A small image classifier, trained from scratch.
Model: 6.16M parameters, arch resmlp, patch size [4, 4].
Data: trained on rendered scenes of toy objects such as cars, trees, mugs and chairs, 97500 training examples.
Rows from block 7 of a small image classifier, named by matrix and row number. Rows with one number belong to one neuron. Each number is 128 + 32 x the weight over its row's rms, rounded and kept within 0 to 255. All counts start at 0. After the name is the row's rms in percent of the matrix's.
After each neuron's rows are labels from the 100 images, of 14848, where the neuron reaches its highest value: "lies over" is the class under the peak. Only what is clearly more common there than usual is listed. The data: rendered scenes of toy objects such as cars, trees, mugs and chairs.
# fc1: MLP up (model.blocks.7.mlp.fc1.weight, 768x384), inputs 192-383
# fc2: MLP down (model.blocks.7.mlp.fc2.weight, 384x768, transposed), outputs 192-383

fc1.174 089 [118 140 131 116 139 129 123  93 160 122 128 132 124 118  69 128 120 128  97 154 103 127  62 127 119  70 118  72 152 128  91  99 156 128 122 108 220  99 120 112  99  49 101 131 112 128 129 144 127 129  87  90 139 145 198  74 120 127 160 116 127 133 158 166 125 180 154 123  88 123 133 145 126  84 129 115 129 119  80 132 122 128 172 138 123 161 114 103  52 134 194 119 130  29 127  84 130 120 197  16 220 114 107 128 135 145 121 138 127 115 122 129 174 121 185 111 134 129 128 165 147 100 128 139 152 119 130 156  83 152 113 124  92 148 129 124 142 146 255  96 149 128 117 154 132 129 128 153 185 133 163 172  30 197 132 138 137 127 127 150 104 122 128 128 128 136 132 125  71 131  83 126 126 128 158 168 146 131 123 151 135 134 110  60 120 171 128  88 128 131 119 122]
fc2.174 085 [129 153 115 142 184 135 131 130 101 128  67 155 127 129 122 130  88 171 121 147 128  65 128 109  92 128 133 101 166 133 121 128 212 152 127 112 140 105 126 129 135 131 107 115 152  51 201 101 164 128  23 132  79 150  73 128 114 141 128  88 128  44 138 162 119 101 123 128 124 119 181 138 128  35 145 126 166 141 131 128 105 128 128 112 131 125 180 150 202 128 194 178 129 128 128  45 162 168 125 133 171  87 168 128 117 128 152 107 128  89 127 116 118 129 128 198  75 130 125 139 126 148 168 119 128 140 129 124  99 110 193 128 142  89 141 177 137  70 120 141 128 109  58 102  97 119 125 134 118 181 130 136 117 147 120 138  95 131 127 112 162 127 129 128 180 129 122 131 178 134 129 124 130  74 108  94 151 127 139  67  80 127 178 145  85 139 135 102 150 188 125  84]
lies over: house

fc1.94 098 [113 129 135 179 132 119 126 126 141 116 116 143 114 171 102 154 144 134 123 182 105 126 159 100 113 115 141 125 173 127 130 187 103 116  97 129 128 127 163  87 137 112 139 131 125 135 128 132 162 183 187 153 110 109 127 179 105 174 128 128  47 120 123 149 124 123  62  89 158 129 159 127 122 110 130 142 255 119 128 112 169 147 131 167 157 134  66 165 128 124 128 140 173 192 134 163  77 180 137 105  72 131 166 178 128 131 129 130 145 203  55 103 131 130 173  39 132 148 119 158 106 186 131 120 138 130 129 128 116 139 128 126 140 129 127 164 124 130  78 172 159 134 120 106 128 133  72 130 145 138  97 255 197 127 162 126 127 126  73 129 182 156  95  99 124 126 114 129 128  93 114 127 183 134 116 153 121 117 127 148  69 194  80 143 136 116 117 113 146 129 156  97]
fc2.94 107 [ 94 110 125  62 148 226 105  59  99 130 145 125 126 135 145 128 140 131 154 124 134 105 136 121 130 154 146 106  94 124 151 102 111 126  44  99 124 207 154  36 159 135 118 118  95 176 100 137 143 128 136 127 126 119 131 131 103 129 123  58 126 142  96 167 128  80 138 107 112 127 129 120 113 198 142 165 128 132 134 112 111  60  99 127 127 130 139  60 127 129 153 151 199 128 112 130 174 116 130 199 114 196 119  84 129 119 177 123 125 123 137  89 129 113 138 128 134 126 131 114 120 170 130 118  89  99 132 135  62 130 192 129 106   0 138 124 130 135 127 122 136 132 124 123 173  83  85 183 108 176 187 105 170 124 127 146 125 127 122 189 146 132 133 102 127  89 126 134  71 148 192  70 132 140 131 166 130 124 131  78  84 121 144  94  90 116 138 138 132 111 144 129]
lies over: tree

fc1.649 113 [122  81 129 127 205 124 127 119 125 128  27 169 136 129  47 133 117  63 118 159  56 126 101 133 141  75 129 147 131 132 104 128 117 179 132 132 151 134 128  85 102 119 131 120 157 130 111 129 130 129  54 136 130 157 202 120 135 149 136 131 123 239 149 125 128 162 134 136 137 179 132 119 145 129 100 137 180 132 133 125 131 115 103 129 135 118 121 147 127 129 128 127 128  81  71  54 220 126 143  99 209 136 122 101 105 128 121 128 157 114 159 103 251 135 140 115 164  99 131 199 152 120 128 173 104 146 255 102  80 102 124 179 110 140 122 130 106 202 132 102 152 134 133 134 123 113 130  88 117 128 129 210 149 131  89 154 136 192 137 132 198 128 125 108 115 112   7 135  59 122 152  93 133  99 131 121 128 104 158 130 128 122 120  95 124 167 136 124 151 141 148 126]
fc2.649 143 [113 145 124 135 195 124 154 163  40  88 117 128 125 128 166 130 133  85 131 154 122 128 125 127 114 128 129 155 109 169 127  69 127 139 127 128 124 178  43  35 111 141 119 127 136 179 124 162 158 121 108 129  51 109 131 135 131 129 125 151 170 140 126 113 128 148 142 184 147 134 105  99 130 134 158 128  73  57 122 169 154 133  88 117 113 208 161  98 148  78 197 128 144 127 127  94  49 137 111 169 213 125 136  44 117 123 141 120 145 110 168 127 152 128 108 125 120 122 111  84 124 119 213 140  77  94 164 128  52 109 198 130 114  22 140 134  90 183 118  66 131 119 108  77 149 121 128  98  74 158 109 130 128 126 115  51 144 124 135 127 179 127 128 129 152 136 121  92 112 125 136 162 130 108 106 116 127 127 116  30 128  83 134 127 119 121 144 206 123 118 160 119]
lies over: house

fc1.448 097 [181 146 121 139  78 232 181 138 134 145 125 130 126 191  68 124 138 109 135 150 100 138 142 111 132 180 135 157 115 180 106 129 175 100 134 139 132 111  46 228 144 134 143 127 151 111 127 131 113 128 133 177 150 130 129 157 178  60 166 129 128 113 125 120 161 130 124 129 129  53 131 118 134  70 137 187 118 121 125 155  81 132 137 175  66 113 121 103 135 162 105 142 119 128 107 130 160 208 128  28 130 133 146 132 162 128  88 127 126 109 143 114 129 138 128 153  69 174 128 146 126 169 115  92 166 134 119 132 129 130 170 116 151 191 155 182 126 127 138 165 147 123 128 131 108 118 128 126 138  63 130 103 126 102 115 128 143 103 117  64 104 183 127 128 128 125 128 129 104 121 132 130  99 131 145 126 155 181 146 124 168 108 118 132 120 158 166 142 113 138  89  90]
fc2.448 113 [157 191 128 126 109 184  97 149  92 172 132 142 139 132  26  99 169 110 125 128 129 126 128  71 135 169 136 179 175 109 104 124 100 123  93  77 149 112 125 145 130 129 121  84 129 140 170 204 131  55  77 131 124 110 108 156 176 138 128 123 127 154 128 126 148 136 132 231 111 178 127 155 136 139 126 133 137 129 128 137 148 121 122 182 127 160 255 147 154 129 123 102 116  72 116  91 154 182  63 246 197 136 168  98 133 209 145 126 121 101 103 126 128 126 161  46  84 129  83 128 123 204 137 139 117 181 129 139 119 134 157 156 118  35 148 123 138  78 115 156 128 111 123 128 123  85 112 126 155 158 211 123 210 160 127 202 154 128 123 123 129 123 137 170  97 134  70 115 177 128 200 128 128  81 130 143 127 123 149 127 128 139 127 126 149 120 147 131 171  70 117 121]
lies over: pine

fc1.346 093 [130 112 130 151 128 124  64 128 135  73 116   0 126 136 128  72 107 120 142 128 210 126 156 126 125 103 126 117 127 157  57 156 138 137 100 132 141 127 145 126  91 139 131 126 156  90 143 135 110 141 132 132 120 136 127 125 137 128 172 131 140  99 126 126 124  97 152  95 186 112  58 115  89 124 126 129 152 138 100 128 145 171 106 161 201 179 124 104 140 133 117 122 128 115 156 193 138 124 138 127  79 134 126 138  42 228 103 128 135 178  66 141 128 126 121 133 132 136 126 136 107  87 126 131 126 170 141 155 134 125 113 127 128 178 144 125 118 138 215 145 128 153 105 128 130 124  72  93  96  91 175 125 127 161 100 113   0 141 137 107 136  96 129  60 125 164 132 128  93 157 123  55 122 117 132 133 177 127 109 172 128 128  90 121 120 158 128 125 175 132 120 128]
fc2.346 098 [122 122 120  81 129 210 148 129 119 125 112 222 111 140 106 130 137  95 127 129 141 100 124 125 120  52 172 126 140  74 118 150  84 110 168  81 132 130 134  58 126 169 122 125 103 129 131 121  97 142 116  95 130 146 107 150 126 119 138 125 127 158 109 237 123 116 128 145 127 146 132  93 143  61 117 129 138  30 131 132  75 123 101 134 126 123 130 125 150 142 130 156 127 150 129 130 128 115 127 129 177 129 165 127 119 106 113 125 121 141  75 128 127 130 128 137  89 127 134 110  72 255 130 126 111 145 133 133  47 134 173 126 149 132 113 160 121 112 112 148 148 151 152 114 134 129  49  71 127 141 107 111 181 128 120 136 127 129 111 167 110 117 123 133 133  91  81 116 121 121 127  80 102 110 126 136 156 142 135 102 126 103 123 162 130 128 143 134 127  40  21 108]
lies over: tree

fc1.42 100 [177 102 127 122 127 121 128  68 122 133  61 106 129 142 125 171 114 117 126 165  35 152 120 117 190 115  45 128 132 157 112 138 131 133 141 116 129 129 127 128 135 150 138 134 128 125 120 158 183 133 118  95 129 152 192  78 109 141  53 108  97 129 175 163 133 107 131 126 128 132 127 129 103 164 128 131 129  78 116 176 120 126 119 103 114 106  36 161 130 127 127 129 136  77 124  55 121 139 129 102 166  77 106 118  99 118 129 116 170 127 223 109 128 134 139 255 128 137 173 177 109  77 124 132 120 108  96  54 126 128 131 202 115 131 127 130 166 194 137 103 126 124  32 162  99 120 153 114 114 128 129 184 154 104 151 156 125 157 185 177 127 141 167 103 128 131 103 135 106 117  88 133 144 128 120 140 136 122 255 123 163 128 132 124 126 129 165 105 156 145 114 127]
fc2.42 091 [131 119 110 103 228 140 125 128 149 127  80 123 152 154 120 139 145 211  93 148 125 110 198 130 133 154 117 134 119 112 136 121 126 139 125  90 114 129 128 124 142 129 134 125 130 126 100 165 133 132  53 189 135 127 152 103 132 141 117 144  98 128 147  97 129  86 135  73 115 128 158 122 104 188 131 128 103  67  88 150 152 126  93 113 128 104 124 155  57 127 130 137 168 157 175 101 136 121 133 165 127 127 101  98  92 193 128 156 150  65 212 134 189 128 120  94 107  90 126  80 141 126 200 129 124 127 177 100 132 133 131 181 163 136 186 141 129 141 152 120 150 141 126 119 144 143 123 147 113 154 128 158 129 144  67  62 125 124 157 112 135 152 209 127 132 147 156  56 118 173 203  38 176  65 205 130 124 151 121  92 133 127 129  35 111 136 142 141 152  77 148 170]
lies over: house

fc1.414 104 [128 120 162 126 122 101 134 117 128 110 148 117 169 240 100 158 131 128 119 120  91  94 147  21  61 169 139 145 132 147 236 166 127 111 194 191 183 134 114 130 122 126 125 133 130 176 188 127 127 243 145 128 124 129 111 114 128  96 157 123 104 255 115 120 122 120 194 188 130 144 128  83  99  83 177 107 126 180 124 126 129 141 179 128 232 174 120 161 165 190 112 145 130 107 158 129 102 140 129 117 130 155 130 171 128  72 127 140 113  98 129 110  66 125 137 110 154 124  76 124 128 193 128 119 132 142 127 149 153 133 159 128 131 114 160  33 159 135 120 117  52 140 124 191 127 128 124 139 128 101 128  89 126 198 111 129 111 190 200 140 128 120 120 128 106  93  99 120 153  87 128 133 129 128  92 111 177 127  83 148 112 109 110 184  36 197 129 118 131 115 136 131]
fc2.414 094 [122 137  97 128 167 223 127 110 125 176 139 204 116 166 131 185 197  68 197  90 144 127 128 104 153 132 128 101 155 128 124 142 136 133 143 108 116 128 129 141 128 149 127 195 169 179 128 113 125 122 128 130 131  55  98 104 147 128  83 129 130  85 128 145 138 115 112 158 133 128 132 139 133  48 129 136  93 117 159 126 129 126 210 115 106 161 134 126 155 127  78 134  94  39 125 124 135 108 101 145 172 175 183  83 128 158 130 125 107  69 126 119 127 147 148  82 146 154 101 129 189 140 150 140 124 122 125 160 142 130 148  99 135   0 131 106 136 133  61 118 118 129 126   0 167 150 133  95 134 109  55 116 177  91  61 110 134 101 120 108 129 168 120 143 133  86 128 128 142 132 182 125 118 129 138 128 136 129 128 106 114  23  81 120 131 104 183 165 118 130 110 121]
lies over: robot

fc1.254 112 [139 142 145 179  80 109 135 130 110 121 128 135 150 246 109 126 125 127 134 116  93 119 119  73 126 140 118 164 108 133 126 128 130 122 162  48 121  53 112 153 115 114 165 129 174 153 212 126 112 114 147 127 132 127 131 145 177 151 131 110 121 120 117 191 140 131 123 148 130 129 104 126  74  71 127 135 133 127 139  96 128 130 148 134 147 138 113 137 117 162 123 120 112 127 128 128 125 255 121 128 124 113 186 194 127 212 104 135 150 106  97 123 130 107 105 139  88 125 131 147 152 125 179 142 199 129 111 126 116 130  79 132 178 161 121 139 137 126 125 131 139 125 127 153  95 116 114  62 123  38 214 125 150 130 150 128 103 120 128 108 128 125 123 118 127 132 103 119 111 132 135 130 122  98 130 125 226 133 128 218 187 105  98 147 137 144 138 111 101 174 113 124]
fc2.254 186 [122 160 124 128 130 195  81 129 127 145 112 165 113 129 123 115 128 103 129 138 124 122 142 103 161 140 162 127 123 167 112 102  88 195 113  87 183 121 131 118 143 221  96 125  95 196 213 126 129  56  72 127 135  89  70 134 129 133 123 129 131 195 117 135 130 103 111 187 118 126 128 129 121 127 141 147 140 128 145 115 124 147 133 130  94 253 138 118 152 138 127  81 149 133 124 104 131 136 101 193 132 140 211 124 126 216 130 170 133  68 132 125 127 125 146 109  91 133 139 127  92 145 150 171  91 128 116 199 189 128 136 137 128  70 130  56 130  87 130 126 130 158  50 109 124  54  83 141 128 135 128 125 160 129 124 128 128  69 131 127 123 105 133 170 121  99  78 147 131 134 200 159 135  42 129 134  57 164 132  85 120 129 132 133 128  89 143 131 177 128  83  91]
lies over: pine